config.yaml
dataset: "coloured fractals of 300 iterated function systems on busy backdrops"
encoder_activation: "gelu"
encoder_head_dim: 64
encoder_parallel_block: false
encoder_shared_expert: false
encoder_positions: "learned"
decoder_width: 128
norm_pix_loss: true
decoder_layers: 2
one_sided: false
adamw_lr_other_params: 0.0027
Rows from block 2 of the encoder, named by matrix and row number. Rows with one number belong to one attention dimension. Each number is 128 + 32 x the weight over its row's rms, rounded and kept within 0 to 255. All counts start at 0. After the name is the row's rms in percent of the matrix's.
# v: attention value (encoder.blocks.2.attn.v.weight, 320x320), inputs 0-159
# proj: attention output (encoder.blocks.2.attn.proj.weight, 320x320, transposed), outputs 0-159
v.128 085 [ 60 168 127 102 121 178 109 204  96 103  95  97  97 136 118  88 143 132 116 100  86 133 119 160 105  56 191 108  97 139 129  97  56  85 118 173 156  96 154 165  94  89  71 108 133 121 129 135 141 116 114 120 116 128 185 129 107 112 157 107 169 125 137 144 162 129 114 122 111  90 185 110 107  52 172 204 179 170 167  98 150 120 149 112 113 142 148 123  61 145  91 191 124 163 121  67 114  75 107 132 174 156 118 110 100 193 149 139 153  77 106  94  81 122 108 120 101  96 140 172 145 158 202 109  75 167  95 156 151 166  99 132 133  71 140 172 166 121 164 147 168  97 129  89 182  94 111 141 128 125 160 183 144 123 114 108 138 101 109 144]
v.129 106 [186 167 187 107 131 125 167  71  91 140  91 150 118 163  83 156 115 154 162  98  97  92 120 131 142  98 107 101 157 157  79 124  83 142 152  68 148  95 125 177 127  67  97 115 135 142 163 104 123  99 155 106 147 155 148 153  39 115  76 124 125 194 118 150 135 115 140  94  82 139 145  69  95 118 133 140 118 104 170 113 101 145 121 130 128 126 106 127 117 126 105 127  90 130  87 131 200 146 152 113  98 114 152 161 186  56 157 172 133 124 120  90 120 173 163 159 138 109  68 140 158 151 171 133  69 132 127 140 129 149 148 149 176 193  99 164  87 108 131 129  69  92 107 116 148 111 152 134 154 106 132  71 107  98 151 136  91 206 104 113]
v.130 088 [172 137 134 120 120 132 200 120 143 122 144 122 180 133 175 123 122 125 130 136  85 122 115  52 182 175 167 176 156 144 128 133 188 160 135 137  90 154 122 104 112 149 133 132 169 157 110 187  72 111 167 101 140 132 135 150 185  99 126 173 121 154 118 103 126 136 149 111 153 135 121 221 160  68 156 122 115 162 126 143 116 106 107 142 109 153 128 106 174 106  89 158 115 172  97  91 139 144 149 196 139  76 144 132 127 118 146 122 218  59 132 153 195 135 154 133 174 147  95 150 143  51 137  91 148 151 138 125 134 113 123  89 140 173 113  80 150 135 187  75  74 128 106  47 139 105 140 141 151 154 116 137 117 172 113 109 150 141 105 172]
v.131 106 [ 95 101 156  72  57 119 128 127 177 104 109 146 169 107 143 158  52 167 159 123 122 156  84 166 109 129 113 114 151 111 145 137 152 127 126 175 169  68 120  99 116 121  65 144 136 157 157  99 126 133  94 100  46 116 136 121 137 187 197 105 150 149 143  80 135 134 120 125 178 116 156 146 164 196 142  76 142  96  79 126 187 146 122  93 120  68 123  81 153 146 146  74  83 106 130  84 132 149  91 137  94 183  69 151 138 104 112 118  53 159 153 147 126 150  63 107 119 174 118  96  95  68 154  95 216 119 105 135 107 163 183  88 126 100 105 135 157 113 161 138 138 132 167 120 108 101 122 134  86 130 113 186 129 137  76 191 177 112 171 157]
v.132 105 [215 111 120  62 115 121 145  93 118 139 152 128  88 184 156 109 116 150 163 134 128 159 151 152 112 145 141 105 183 123 205 115 113 124 146 107 107 146  89 178  87  72 140 106 140 134 114 169 137 143 166  93 105 116 180  92 159 124  83 126  99 131 113 186 133 101 122  86 118 163 123 146 139  98 139 106 130 164 175 120 114  73 182 128 127 129 126 136  80 170 126 164 113 155 120 158 138 161 126 152 147 103 150  78 160 146 169 107 121 113 118 153 138 110 199 146 152 118 181 122 130  91 164 193 128 141 147 158  65 121 110 172  92 179 127 121  68 132 129 127 107 102 173 101 125 104 183  89 137 106 163 114 102 167 150  86 149 114  70 122]
v.133 095 [148  94 143  83 103  84 159 100 117  96 124  67 158 200 144  99 114 167 132 113 136 150  79 124 138 116 119 147 103 142  87 108 146  74  91 143 111  92 141 123 121 107 160  99 178 123 154 146 144 188 125 147  89 139 173 105 221 176 142 116 120 108 101  61 139  95 107 116 160 132 128 153  96 112  88  95 114  97 128 144 202 110 112 146 104  76 119  81  80 168 141 128 174 147 126 197 129 128 137 139 143 204 137 114  71 102 141 105 115  74 102 141 145 129 105 162 128 155  61 120 125  97 120 150 115 128  99  78 118 120 141 111  40 179 130 164 111  92 109 122 124 120 127  72 121 118 155 148 100 120 189  54  96 144 139 144 111 141  97 164]
v.134 106 [119 155  99 132 212 100 144 140 104 115 144 151  80  98 108 147 100 132  94 157 131  84 168 164 135 157  98  88 127 156 133 122 144 163 110 131  74 161 104 104 114 146 140 146 179 163  96 163 134 179  68 202 114 164 137 134 160 147 113  95 113 150 129 201  72 161 143 170  89 160 131  44 152 131 111  61  62 125 167 127 105 128 145 156 139 105 106 171  95 105 124 146  84  97 166 119 141  91 116 107 132 148 148 114 128  96  88 192 160 109 141 121 113 118 188 142 141 118 167 153 153 147 151 125 141 139  83 115  88 154 117 134 152 181 116 148 106  87  94  99  56  70 124 133 101 125 132  80 116  93 107  74 113  82 149  80  95 113 149 171]
v.135 100 [168 139 102 145  84  99 140 135 139  92 117 166  97 122  95  63 169 164 163 126  71  99 172 125 141 162  67 143 121 107 148  46 139 136 166 148 142 104 158 152 148 135 125  78  77 105  89  78  97  71 136 144 173 106 166 201 156 122 113 122 150  94 108  96 122 120  82 113 122 138 128 150 121 131 118 144 135  65  98 148 166 185 143  88 165 145 161 133  68 107 179 162 168 166 136 129  98  89 104 102 138 153  90 101 102 189 152  76 108 122 206 119 132 170 167  95  84 116 116 108 171 117 173 121  80 108  80 116 153 132 135 132 118  89 129 127 138  81 104 113 146 108 138 156 128 130 108 171  74 138 122 158 151 115 152 120  87 155 164 128]
v.136 090 [153  80 130 134 170 125 198 139 110 104 133 119 126 178 153 117 113 130 176 124 126 107 124 157 125  42 115  81 111 137  77 128  84 126 132 117 184 148 116 113 116 114 147 161 146 166  95 153 178 149 171 176 183  94 118 109  42 142  95 134 114 174 149 110 162 111 162  89 122 120 124 100  86 115 126 173  86 125 157 141  72  85  91 134 170 163 142 129 100 141  94 178 168 170 112 149 199 109 150 100 125 103 142 158 126 147 197  84 115  85  80 157  79 145  75 140 128 101 180 169 153 122  61 151 194 177 128 156  91  81 151 128 209 111 153 142  61 102 167 108 170 118 126 116 172 109 120 108  91 149 165 145 155 103 124 150 144 177 139 131]
v.137 122 [ 32 123  73  92 156 134 128 105 167 110  91 110 178 158 140 102 148 178 159 146  80 197  35 145  92 125 105 130  91  83  85 129 151 117  95 128 140 100 125  90 114 146  97 122  88 161  60 146 104 139 122 157 110  79  81  75  70 178 169 133 158 125 148  74 153 110 136 131 167 100 190 105 119 111 167 161 167 120  71 137 164 152 148 117 135 126 103  88 166 135 120 144 182 128  63 138 125 138 161 101 136 161  76 102  79 177 110 140  98  88 170 103 124 110 110  92 110 108  96 140  92 176 110 114 168 109  95 136 140 162 139 168  99  68 126 206 138 129 151 173 196 127 141 125 143  94 103 124  86 124 104 207 129 106 133 157 140  85 133 144]
v.138 091 [131  72  98 160 142 151 151 120 156 170 173 161 152 128 144 102 159 131 156 175 156 169  94 127 116 129 134 113 146 188 140 106 115 119 113 107 118 142 142 125 111 110  95 137 174 124 159 162 141 182  46 148  97 125 129 187 171 154 133 137  93 131  55 146 151 156 130 123 128 108  88 123 128 136 124  23 154 175 118 106 134 149  78 105 119 130  99 118 212  68 135 107 144  79 111 135 112 171 124 175  98 120  98 109 133 143 130 114 137 114 134 150 163 114 141 142  77  94 150 102  74 110 123 111 208 102 122  79 115 163 108  76 140 117  97  62 140 113 190  82  84 132 149 176 126  81 115 131 156 139 151  48 123  83  98 152 211 161 101  94]
v.139 099 [ 60 153 166  97 124 120  88  73 123 147 148 126 109 146  79 134 113 166 203 116 144 104 116 154 138 165 141 151 102 157  85  88 179 163 126 183 118 127 136 151 173 139 203 153 121 132 153  70 125  92 129 166 159  93 159 141 117 117  87 138 103 117 136 159 165 153 151 128 101 118 138 143 124  75 132 154  96  84 144 112  79 139 106  76 158 170 152 172  77  93 156 148 104 119 130 134 119  66 111  92 166 136 177 140 115 102 159 109 158 139 152 137 127 172 130 115 146 108 149 123 142 144  94 124  96  99 134 105 168  91 116 140 180 137 121 157 108 107  92  79 117 108 117 180 144 157 189 156 115 135 217 154 120 139 115 125  49 133 198 109]
v.140 088 [ 97 110 171 158 116 129 145 132 166 128 161 173  85 119 106 136 100 134 131 121 131 140 123 187 117 101 133 133 100 115 134  91 166 101 119 182 118 108 159 128 215 120 151 108 111  93 156 152 142 166 154 110 157  35 136 129 101 116 165 126 146 148 131 104 174 157 110  82  87  85 152 144 141 109 112 111 139  68 148 141 102 108 127  76 179  89 186  99 128 150 161 164 188 137 151 106  97 124 116  83 141 190 151 134 103 135 164  91 157 133 107 149  92 144  75 111 157 144 109 119 156 200 102 176  92 145 110 121 137 161 124 151 155  93 103 145 152 125 160 109 195 129 123 102 113 148  89 127 117 159 118 180 188 136  92 168 158 109  99  97]
v.141 095 [142 131 211 154  84 115 134 152 147 123 133 141  72  99 120 140  82 107 129  63 100 151 144 163 160 121 150 180 153 129 114 111 182  97 136 106  71 129 118 166 142 102 122 168 115  80 198 136 157 133 162 131  85 144  66 136 157  94 158 120 132  85  89 190 144 103 163 141 113 170 105 163 181 109 155  70 164 124 134 107 148 155 108 139  76 153 131 163 112 163 149 110 105 124 232 141  84 115 115 155  65 134 193 174  74 146 135 128 153 200 140 158 128 113  94 163 143 157 142 129 155  93 122 118 126 152 206 114 127  82 138 121 123 119  85 138 156 104 127  89 119 134 157 128  93 134 153 173  95  95 117 129 109  91 150 115 139 162 105 152]
v.142 109 [ 72 178 115  96 119 131 138 134 143 161  82 108 118  64 103 121 117 124 136 107 115 129 106 169 111 166 128 160 124 174  97 171 154 133  87 178 158 172 170  86 119  85 172 112  49 111  94 115 155 116 116 139 106 140 119 113 110 137 130 146 105 101  97 100 106  66 180 172 107  96 172 157 134  86 148 164 182 154 143 129 142 161 126 105 159 124 136 173 149 135 161 132 161 136 106 125 116 106 129 107 190 194 133 137 121 197 106  98 164 134  90 171  96 116 144 117 119  99  82 133 145 212 163 119 119  98 127 133 147 151  90 177  98 122 132 147 195 181  99 112 103 107 116 184 196 106 111 168 155 115 184 180  97 115 105 153  89  91 151 128]
v.143 096 [135 138 169 136 111 115 132  92  71 134 126 120 134 105 119 119 121 120  87 133 152  72 124  86 100  90 125  89 137 177 106 181 112 174 126  53 138 118 129 106 111  99 174 109 168  88 167 137 138  63 168 123 125 167 126 156 131 115 106 124 176 190 141 173 129  98 119 137  95 153 149 101 112  64  99 136  85 119 145 124 110  85  89 173 175 178 151 134  98 121 177 141 111 139 155 141 160 150 181 125 150  94 132 162  96 131 172 111 131 104  78 165 122 186 164 219 130 139 126 172 205 131 157 134 102 122 138 103  61  94 147 113 165 155 155 170 102  85 156  78 107 119 123 105 131 115 117 101 178  96 130  36  81 162 143 153  40 177 132 144]
v.144 094 [ 91 134 135 105 169  81 133 110  61 118 113 117  93 112 102 138  87 101 125 123 154 101 144 165 128 137 102 104  87 157 102  76 131 106 124 175 100 107 141  83 128  61 172 177 110 146  93 108 121 150  87 135 144 153 160 137  88 159 146 100 168 132 102  96 161 160 135 155  81 101 172  87  98  89 128 189  74 135 108 143 147 131 144 109 138 129 151  67 106 113 144 143 128 167  87 190  90  81 118 160 125 167 118 116 129 123 148 143 131 134 147  84  78  68  34 169 107 132 131 157 107  85 100  97  75 116 105 164 115  96 129 141 116 105 193 160 168 102 155 135 130 166  81 153 104 102  81 126 134  90 147 140 146  69 145 120 140 165 178 139]
v.145 095 [132 135  79 176 107 109 140 141 137 159 109 157 100 129 140 207 139 101  86 128 179 107  90 149 121  87 180 161  83 105 137 156  95  61 114 124  97 110  99 144 128 109 145 110 144 108 129  50  94 101 144 102 168  74 170 151 176 117 103 148 117 152 103 117  94 130 116 128 121  86 136 224 205 124 174 147  79 141 154 168 109 156 183 115 121  93 116 118 174 155 137 108 130 109 172 119  77 124 121 154 113  94  97 106 124  96 132 160 120 136 167 131 160 118  54 147 134  98 190 126 115  78 135 164 127  67 151  98 164 177 149 126  75 100 157 143 148  96  93 135 123 178 171  81  95 157 128 183 142 143 174 133 152 115 118 108 165  65 150  99]
v.146 094 [ 89 118 127  85 147 213 144 159 120 129  97 107 131 135 149 140  80 146  95 204  98  71 148 135 127 122  92 119 175 178 161 135 128 151  75 150 145 123 138 138  70 189 118 127 121 117 111  98 159 110 122 106 187 107 146  90 144 131 167 123 104 181 165 122 126 141  93  89 128 170 158  96  76 123 110 115 145 138  99 157 153  23  95 167 200 139 182  82 126 131 162 137 159 110  82 129 174  94 141  54 133 130 115 136 179 147  47 155  84 149 134 184 119 147  97 132 164 129 109  69 108 152 114 103 117 174  66 102 110 122 141  58 201 145  83 130  94 109 148 181 198 160 190  65  90 147 104 142 113 151 101 132 136 165 111 134 140 192 148 165]
v.147 110 [151 113 185 108 123  98 143  69 127 118 142 134  89 176 107 154  99 135  98 122 109  47 140 104 155  85 149 124 125 189 157 121  92 145 134  85 170 154 135 162 137 165 123 131 134 128 166 103 109 140 128 140 178 217 135 175 105 123  81 160 150 174 126 139 131 153 168 126 152 190 140  72  85  75  62 173  71 107 138 126  72  64 114 190 195 144 119 145  74  78 123 133 176 109 107 162 212  96 120 149 187 121 168 177 122 108 164 146 169 127 128 171 159 180 206 155 149 141  88 139 131 156 136 112  75 100 142 132 144 128 104 124 169 207 115 122  87  87 125  96 133 113 130  96 164 130 106 124 157  83 121  62  86 108 177 124  63 189 167 158]
v.148 104 [ 35 158  72 120 123 105 131 142 165 130 123 118 102 178 117 153 124 151  77 133 137 126 110 145  35 125 137 116 154 189 163 165  73  66 112 172 123 146  96 123  78 165 160 118 103  73  68 156 118 158  53 119 125 129 118 166  84 142 128 133  77 138 137 113 164  81 148 127 128  90 202 169  67 125  81 133 139 165 185 169 162 141 133 173 175 102 115 112 154 152 188 146 137 132  59 118 124 118 182  93 157 206  48  68 130 202 148 124  94 164 124  97  98 109  84 178 143 141 102  57 136 155 106 143  99 107  84 109 113 151 105  96 110  92 147 124  98 147 174 129 138 135 133 100 184 129 123 144 109 141 141 200  94 132  63 126 164 126 149 167]
v.149 096 [ 99 146 103  95 127 132 108 120 146  90 163 107 163 149 178 130 100 131  78 183 152 172 113 112 181  94  86  89 137 144 128 111  55 180 128 152 118 143 172  97  90 148 136 125 107 110  77 132 145 144  94  89  64 139 134 105 112 121  78  98  94  89 130 124 135 151 166 172 155 102 115 146  58 122  74  52 114 120 150 173 134  73 103 139 150 150  89  87 168 106 142 103  70 131  96 172 164 214 166 204 153 115 108  83 154 110  96 113 128  77 125 124 139 152 157 147 104 144 136 194 128 155 169  94 140 169 154 147 110 142 150 128  58 105 160 163 108 137 150  98 115 139 150 179 127 132 121 132 120 126 124 167  82 144  96 112 130 123  66  91]
proj.128 075 [204 103 121 129  99  65 156  96 122 110 185 112 143  90 118 183 173 134  93 151 152 134 136  81 130 202  63 164 147 144 109 143 201 121 120  98  62 159 105 108 135 167 181 113 129 176 130  63  89 129 139 114 140 125  87  73 161 113  80 137 106 115  92 115 122  87 147 151 147 156  91 128  76 170 115  58 104  84 152 156  69 148  92  98 150 107 119 130 174 108 167  54 161 147 152 166 124 156 105  90 116 129 127 130 147  96  95 128 107 187 156 171 180  70 176 134 129 153 153  94  98 123  86 144 202  88 151  93 155 117 124 132 127 116  74  90 104 121  73  96  46 191  96 190 156 125 134  95 102 154 132 151 140 124  92 111 117 145 140  92]
proj.129 103 [144 118 104 140 112 144 119 137 147 117 166 147 126 111 137 144 111 129  96 153 139 151  98 149 155 164  96 152 113 155 200 143 179 132 100 156 166 134 167  61 152 140  97 122 118  70  77 102  98 140 108 152 163 145 114 139 104 126 129 178 125  80 140 118 118 141 105 106 157  75 140 126 140 126 113 118 114  91  84 151 183  95 134  88 162 132 124 136 138 103 166 129 167 124 148 146  95 190 118 140 161 178 161  88 147 151  74 139 160 113 117 114 174 110 122 107 119 127 173 139  91  67 115  86 166 111 160 131 127 147  79 141 100 125 134  89 149 136 117 151 146 146 200  64 140 111 121  92  58 128 138 133 143 120 143 136 172 135 165 112]
proj.130 077 [ 88 121 118 148 111 155 101  75  89 137 133 150  85 131 112 125 115 125 106 111 136 122 194 157  99 100 134 101 129  83 182 143  65 105 138  93 162 163 137 162 161 112 136 124 137 146 117 133 147 160  65 152 109 142 133 176  95 102 149  93 116 151  87 164 134  91 106 161 121 107 117  32  99 153  78 121 143 120 124 134 164 110 139 106 157 121 145 118  82 178 179 123 135 132 127 175 150  83 110 107 127 118 123 174 129 114 128 137  46 145 105  91  91 146  78 140 110 123 176 122  99 141  93 165 105  89 152 131 154 100 117 158 133 118 173 163  89 106  70 192 155 132 190 185  89 159 131 152 132 119 100 111 140 138 172 122 111 110  72  83]
proj.131 116 [115  95  26 122 158 117 118 123  99 158 160 125 120 117 144 126 181 117 134 121 171 141 194 113 143  78 195 139 123 122 121  91 133 152 117  80  59 136  85 175  95 127 171 107  93 105  73 154 146 109 146 186 209 111 132 130 151 112  54 111 159 128 127 156 127 137 134 178  80 138 104 167  75 149  79 147  64 121 146  73  62 149  78 178 104 174 162 139  79 125 101 190 155 146 146 141 128 122 149  71 182 165 159 101  73 167 159 166 158  75 164 110 108 159 146 147 117 111 164 113 141 172  93 190  64 138 152 162 156  60  82 147 145  66 117 134 119 121 126 140 127 142  56 148 152 154  94 136 162  86 140 118 128 154 102  71 112 130 115  90]
proj.132 113 [105 145  96 215 137 191 129 178 119 132 111 179 186  87  98 142 107  71  53  80 135 102 154 124 149 134  75 119  98 153  86 126 132  89 111  88 181  92 194 106 147 166 133 101 145 130 152 136  88 142  90 142 176 134  91 180 107 133 167 146 141 116 132 145 105 126 124 163 122  98 141 160  81 133 132  74 114  77 128 141 216 135  98 171 128 143 145 124 201 104 136  54 140 123 179 135 146 121 174 119 125 149 148 170 131 105 119 137 170 132 157  66 139 166  98 120 139  87 175 142 109 152 105  65 135 142 141  80 131 161 145  73 152 109 105 111 181 146  71 111 144 177 141 152 161 121  65 155 113 151 109 100 146  82 118 141 109 122 175 111]
proj.133 090 [ 97 160 136 139 125 117 142 114 117 145 122 151 110  66 176 102 130  91 169 180 131 115 152  89 131 109 180 103 197 138 147 121 131 191 187  99  91 147  76 155 131 154  98 126  67 127 115 156 119  67  47 108 170 129  89 118  21 110  84  64 107 172 130 175  67 124 148 143 103 158 120 143 116 160 130 152 109 134 116 127  89 154 137  98 151 146 160  90 132 121  95 180 124 101  72  97 169 155 103 151 130  72 144 139 105 142 134 167  98 136 182 133 104 168 141 133  78 135 172 153 112 184  99 148 123 111  98 121 148 124  89 148 189  67 107  96 152 171 131 143  72  89 140 165 116 151  94 105 149 144  50 174 166 121  84  97 165 145 118 130]
proj.134 101 [154 101 207 142  68 147  95 157 147 111 129 132 156 171 183 121 154 137 148 148 132 147  93 107  90  79 147 127 165 101 138 164 118  95 132 112 186 105 190 173 142  82 108 157 118 154 157 113 131 124 103 118 109 108 123 108  85 102 165 133 113 169 112 124 144 147 102  99 161  93 135 165  97 109 152 173 153 194 168 152 129 128 163 119 112 106 113  91 175 154 145 110 112 135  70 118  85 172 113 146  74  88  88 130 168 153 101 130 118 120  96 150 160 119 123  90 144 142 103 108 148  64 125 129 128 155 114 130 141 125 188 154  80 118 139 120 137 143 132 162 209 173 168  78 164 127 137 138 158 165 158 100  81 149 156 137 159 173 140 138]
proj.135 087 [ 48 124 118 116 131 206 125 145 142  84 109  72 134 157 156 124 126  74 110 134 176 131  59 147 112 155 190 112 114 178 130 133 115 144  63 119 139 167 141  96 179 151 142 133 123 152 149 157 112 170 136 106  77 173 118 106  90 149 133 145 136 120  92 164 131  89 120 185 111 145 104 112  75  89 170 139 111 153 135 121 114 161 142 163 112  99  83 153 163 112  95 162 164 150  99  88 144 172 132 138 154 114 162 175 100 115 147 134 148 139 114 135 125  90  58 160 213 106 117 142  80 137  95  53 146 163 135 174 142 109 106 177 116 130  88 120 120 168 135 174 129 129 138 108 126 114 136  99 157  91 119 123  65 128 155 116 168  87 123  80]
proj.136 086 [129 197 131 120  93 134  63 141 128 154 109 163 171 114 119 150 136 125  54 125 133 153 122 176 143 210 143 176 121 109 188  82 168 150 168 186 144 164 158 131 162 138 111 101 133  55 129  73  95 129  86  80 187 167 127 140 172  97 155 166 157  88 100 120 134 130 136 139 165 113 153 176 127  91 120 130 160 134 120 138 142 182 153 124 131 110 116 178 136 127 127  72 100  91 121 133  96 128 123 131 147 167 158 112 139  49 108 141 200 163 169 134 146  99 177 102 133  97  72 113 131 147 174  80 119 104 163 160 152 188  78 109  72 172 124 109 178 100 125 127  40 142 135 145 130 128 173 102 120 155 126 129 107 158 122 108  67 107 117 118]
proj.137 098 [152 126 127 152  86 117 137 138 100 106 204  88  89 133 148 111 151 130 168 156 185 152 143 141 157 146 198 118 111 125 110 117 156 151  97 149  92 103 120 150 111 169 178  84 191 108 145 116 173 152 149 134 120 125 162 121 157 107  88 145 121 137 131 115  93 143  95 160  94 125 123 180 106 171  69 107 111 139 128 146 126 201  78 141 137 113 177 136  78 100 131 119 131 109 177  68  85 179  53 136 112 133 147 164 148  91 143  70 154 135 133 171 113 134 105 135  98 144 118 141 170 119 184 137 129 125 140  99 164  78 125 169 143 141 137 108 146 108 119  69 107 170  65 135 124 136 162 132 157 130 105 102 153 138  74  79 123 189 147 147]
proj.138 088 [115 112 183 103 120 108 106 149 148 109  95 129 105 159 137 123 116 134 120 143  88  68 223 102 136  99 157 141 169  41 171 121 127 148 108  91 144  82 116 150 117 148 124 125  75 121 157 132 127 112 144 147 135  93 140  49 116 127 136  77 151 143 172 118 100 116 132 194 134 152 128 142 143 152  99 179 130 116 110 130 105 123 146 172 148 122 150 105  64 202 153  64 117 113 118 107 140 133 129  67 151 138 139 198 120 100  67 180  99 100  94 140  68 130 107 137 169 190  99 110 161 114 134 152  60 118 175 126  90 102 181 105 146 126 165 178 115 139 131 153 189 103 108 119  88 125 161 159 138 133 119 152 148 186 166 152  80 140  92 160]
proj.139 101 [163 172  99 205 164 161 145 190 132  89 151 104 181 171 114 143 150 103  77  88  86 110  59 155 158 108  83 122 106 171 145 192  86 101 135 124 179 159 139  65 132  87 119  80 117 113 129 118 155 153 132  77 154 183  81 134 142 112 173 175 115 142  91 119 125  73 156 121  75 100 149  94 153 134 167 118 168 167  98 152 132 113 130 107 132 114 115 128 143  94  80 115 147 193  98 166 166 130 147 119 115 110  84  98 170 155 108 157 149 151  87 126 126  80 106 170 124 128 108 164 182 140 132  82 148 135  62 117 145 217 122 129  80 100 136  78 171 119 116 138  76 135 135  63 135 125 105 144 109 117  88 104  94  91 115 133 143 104 109 142]
proj.140 082 [137 182 101 132 191  62 117 130  78 120 142  61 149 120 100 139 178  98 117 119 137 170 109 105 129 173 111 131  99 161  93 131  82 116 163 160 108 163 106 111  79 153 129 127 144 151 123  72 145 123 157 165 110 205 153 158 155 135  99 148  97 121 112 164 121  74 175 147 120 128 148 114  95 176 112 186 115 143  93 115 116 178 108 148 104 172 112 161 109 107  66 177 127 134 152 121 157  83 132 162 129 128 116  91 110 120 137 118  59 161 122 124 129  89 161 127 118  84 100 127 110 135 137  84 182 165 162 181 192 124  98 129  87 136 139 139 134 102  85 101  57 127 109 154 130 131 163 118 123 102 105 153  48 161  94 129 113 108 139 123]
proj.141 095 [183 145  81 111 183 124 134  82 115 134 123 114 138 105 151 136 189 159 118 218 146  77  96 112 112  86 115  93 135 122 146 146 127 169 169  93 145 161  97  90 154 129 122 141 162 164  67 145 142  64  73 162 146 148 152 103  99 128 124 103 141 160 135  86 106 178  86 134 142 127 126 112  69 144 171 148  70 177 133 118 101 148 183 154 152 129 121 124 150 122  89 154  97 152  42 134 167 137 154 106 175  72 127  88 144 108 121 121  84  28 125  90 197 149 154  75 113 125  96 137  89 184 118 147 140 122  52 135 122 169 119 106 152 168 143 145 115 207 119 152 110 125 158 122 147 167 142  85 160 128 140  84 162 176 128 124 136 118 126 127]
proj.142 097 [115 132 141 139 156 122 128 144 133  89 137 138 119 159 176  87 211 154 145 173 151 125  94 145 110 111 135 149 120  84 130 127 100  90 130 132  83 141  67 185 134 168  57 142 153 155 164  98 138 129 187 129  73 125 159 157 155  99 176 146 157 132 110  99 140 195  97  84 124 152 142  65  85 166 115 134 155  63  66 140  87 128 100 110 100 114  92  98  87  99 126 142 123 133 141 139 102 107 104 134  65  62  85 134 161 100 153 139  66 152 125 136 163 117 137 153 141 132 151 105  95  44 128 167 158 153 139 162 159 102 151 125 147 144 130  96  78 118 148 141 160 109 157  75 121 133 147  89 107 145  93 135 150 166 113 125 167 131 116 135]
proj.143 080 [139 149 155 139 168 160 126 160 149 143 128 116 111 157 139 152 100 105 121 173  97 108  71 175 176 153  80  98 152 106 146 101 146 125 161 178 161  91 129 136 172 136  99 128 109 112 111  88 115 145  84 144 153 158 116 122  63 147 151 137  92  69 128 124 122 127 149  82 127 151 156  79 135 150 153 115 144 134  92 153 167 113 168 102 145 146 136 118 116 170  72 135 155 115 143 132 123 147  56 109 138 127 160 122 155 118  94 177 122 141 122  97 172 101 137 105 147 122 148 126  67 117 104 126 124 134 126 128 187 206  59 101 110 139 126  81 121 107  96 168 123 111 128 156 145 155 112 166  62 161 155 147 205  86  99 154 163  72  93  93]
proj.144 097 [146 171 154 180 109 124  92 100 157  45 145  81 177 157 151  97 141 153 152 186  95 121  63 118 120 119 167 129 146 110 118 118 125 164  96  85 153 118 105 138 166 156  55  73 149  80 209 112 124 122 116 171 122  72 127  77  93  75 117 166  89 133 120 123  97 135  85 147 142 136 105 184 110 137 131  76 178  86 150 140 127 127  91 100 124  98  93 138 141 128 125 148 143 129 151  76 207 161 116 124 141 106  91 166 149 113 120 134 137 135 108 184 172 142 209 134 104 128 138 117 151 129 173 126 153 148 115  94 171 137 103 122 112 111  78  67 109 162 117 144 148 101 179  83 145 111 188 137 151 203 128 156 149 141  94 165 134 133  51  86]
proj.145 097 [140 109 154  56 140 123  80 112  75 141 148 159 109 102  97  72 154 171 140  57  95 154 172 102 171 134 127 116 138 139  99  97 124 113 150 102 103 191 126 132  77 132 150 109 103 141 122 176 151 132 163 134 140 172  68 160 160 117 131 124 178 136 157 170 180 111 154 134 119 165  83 111  88 133 128  95 130 141 137  68 126  84  93  97 117 167 163 127  91 111  82 139 114 172 140 124 158  99 165  63 133 182 135  68 104 175 162  92 110 138 120 126 105 163 147 107 128 102 121  76 125 217 123 102 138 196 119 178 128  76  92  91 118 112 106 119 130 151 113  92 136 110 103 118 160 104  97  81  91 101  99 154  84 154 114 126 125 179 142 128]
proj.146 092 [152 153  96 140 104  91 139  99  53 180 194 172 140 113 126 137 181 145 122  52 145 206 113 128 122 128 114 124 102 104 142 104 117 121 141 117 118 140  87 151 155  61 151 129 127 104 124 154  99 119 178  95 118 126 131 157  98 136  66 147 145  70  83 144 120 131 203  91 142  88 121 175 121 123  68 124  97  36 153  83 130 212 105  71 108 143 103 109  92 114  99  90 117 118 146 140 142 175 184 159  99 154 174 110 107 132 191 100 180 125 138 106 105 109 115 159  92 126 128 123 149  86 118 166 171  86 178 166 162 108  54 148  57 108 184 110 132  73 100  72  39 124  70 169 151  94 153  94 102 106 156 167 137  85 101  88 109  73 119 139]
proj.147 121 [134 129 150 215 134 164 154 166 126 115 103 163 186 127 122 124  86 101  79 115 116 168 106 153 109 157  61 140 167 147 150 163 141 111 130 140 133  79 163 107 149  62 120 154 118  88 166 143 141 115  96 134 162 125 114 148  79 138 136 162  60  96  98 151  85  69 112 100 134 103 162 133 182 113 151  87 152 106 111 158 191 102 127  67 152 148 140 132 185 117 134 144 110 158 138 167 124 140 147 142 128 125 122  97 211 139  79 138 121 172 123  89 111 115  84 137 105 137 151 165 155  90 104  80 110 154 126 144 157 194 153 150  92 102 131  94 179 137  86 158 132 136 186 119 132 139 104 158  74 182 132 138 120  67 120 145 158 109 132 105]
proj.148 106 [144 115 193 134 139  86 157  82  89  97 134 124 129 126 164  72 144 128 187 157 112 129 138 111 143 130 149 167 107  42  69 138 154 106 122 141 113 117 136 171 129  68 129  83 175 172 139  99 136 109 197 133  89 105 116  91 172 124 137 127 101 197 104  84  91 176 140 148  83 197 122  65 160 149 104 159 184 114  61  96 106 160 115  75  88  89 168 122  45 146  65 167 157 146 150 133 112 112  77 165  87  92 123 156 122  88 102 149 174 106 123 182 155  76 112  74 100 134  91 123 106 138 165 152 178 119 100 126 199  89 127 160 161 117 108 181 121  98  97 118 118 113 137 161 104 139 141 122 166 135 109  91 163 145 115 111 125 107  86 124]
proj.149 094 [141  98 140 130  99 151 136  90 127 164 108 161 131 111  89 147 134 170 191  84 105 133 167 138 109 136 158 153 146 116 156 100 137  50 105  90 134  70  59 137 105 142 143 108 187 113 128 104 119 146 122 109 176  91 120  74 132 130 161 108 105 122 139 103  66 117 118  85 109 126 141 129 189 174 138 146 126 136 145  81 139 170 114  82  94  98 172 140  60 192 140 136 159  86 153 101 132  95  89  96  55 198 166 195  69 180 157 142 118  98 155 124 124 136 116 160 102 126 152  50 125  95  89 170 121  99 141 103  84 118 105  94 188  97 108 116 129 102  95 148 119 106  98 117 152  99  92  82 133 144 122 115 178 135 123 121 190 154 164 154]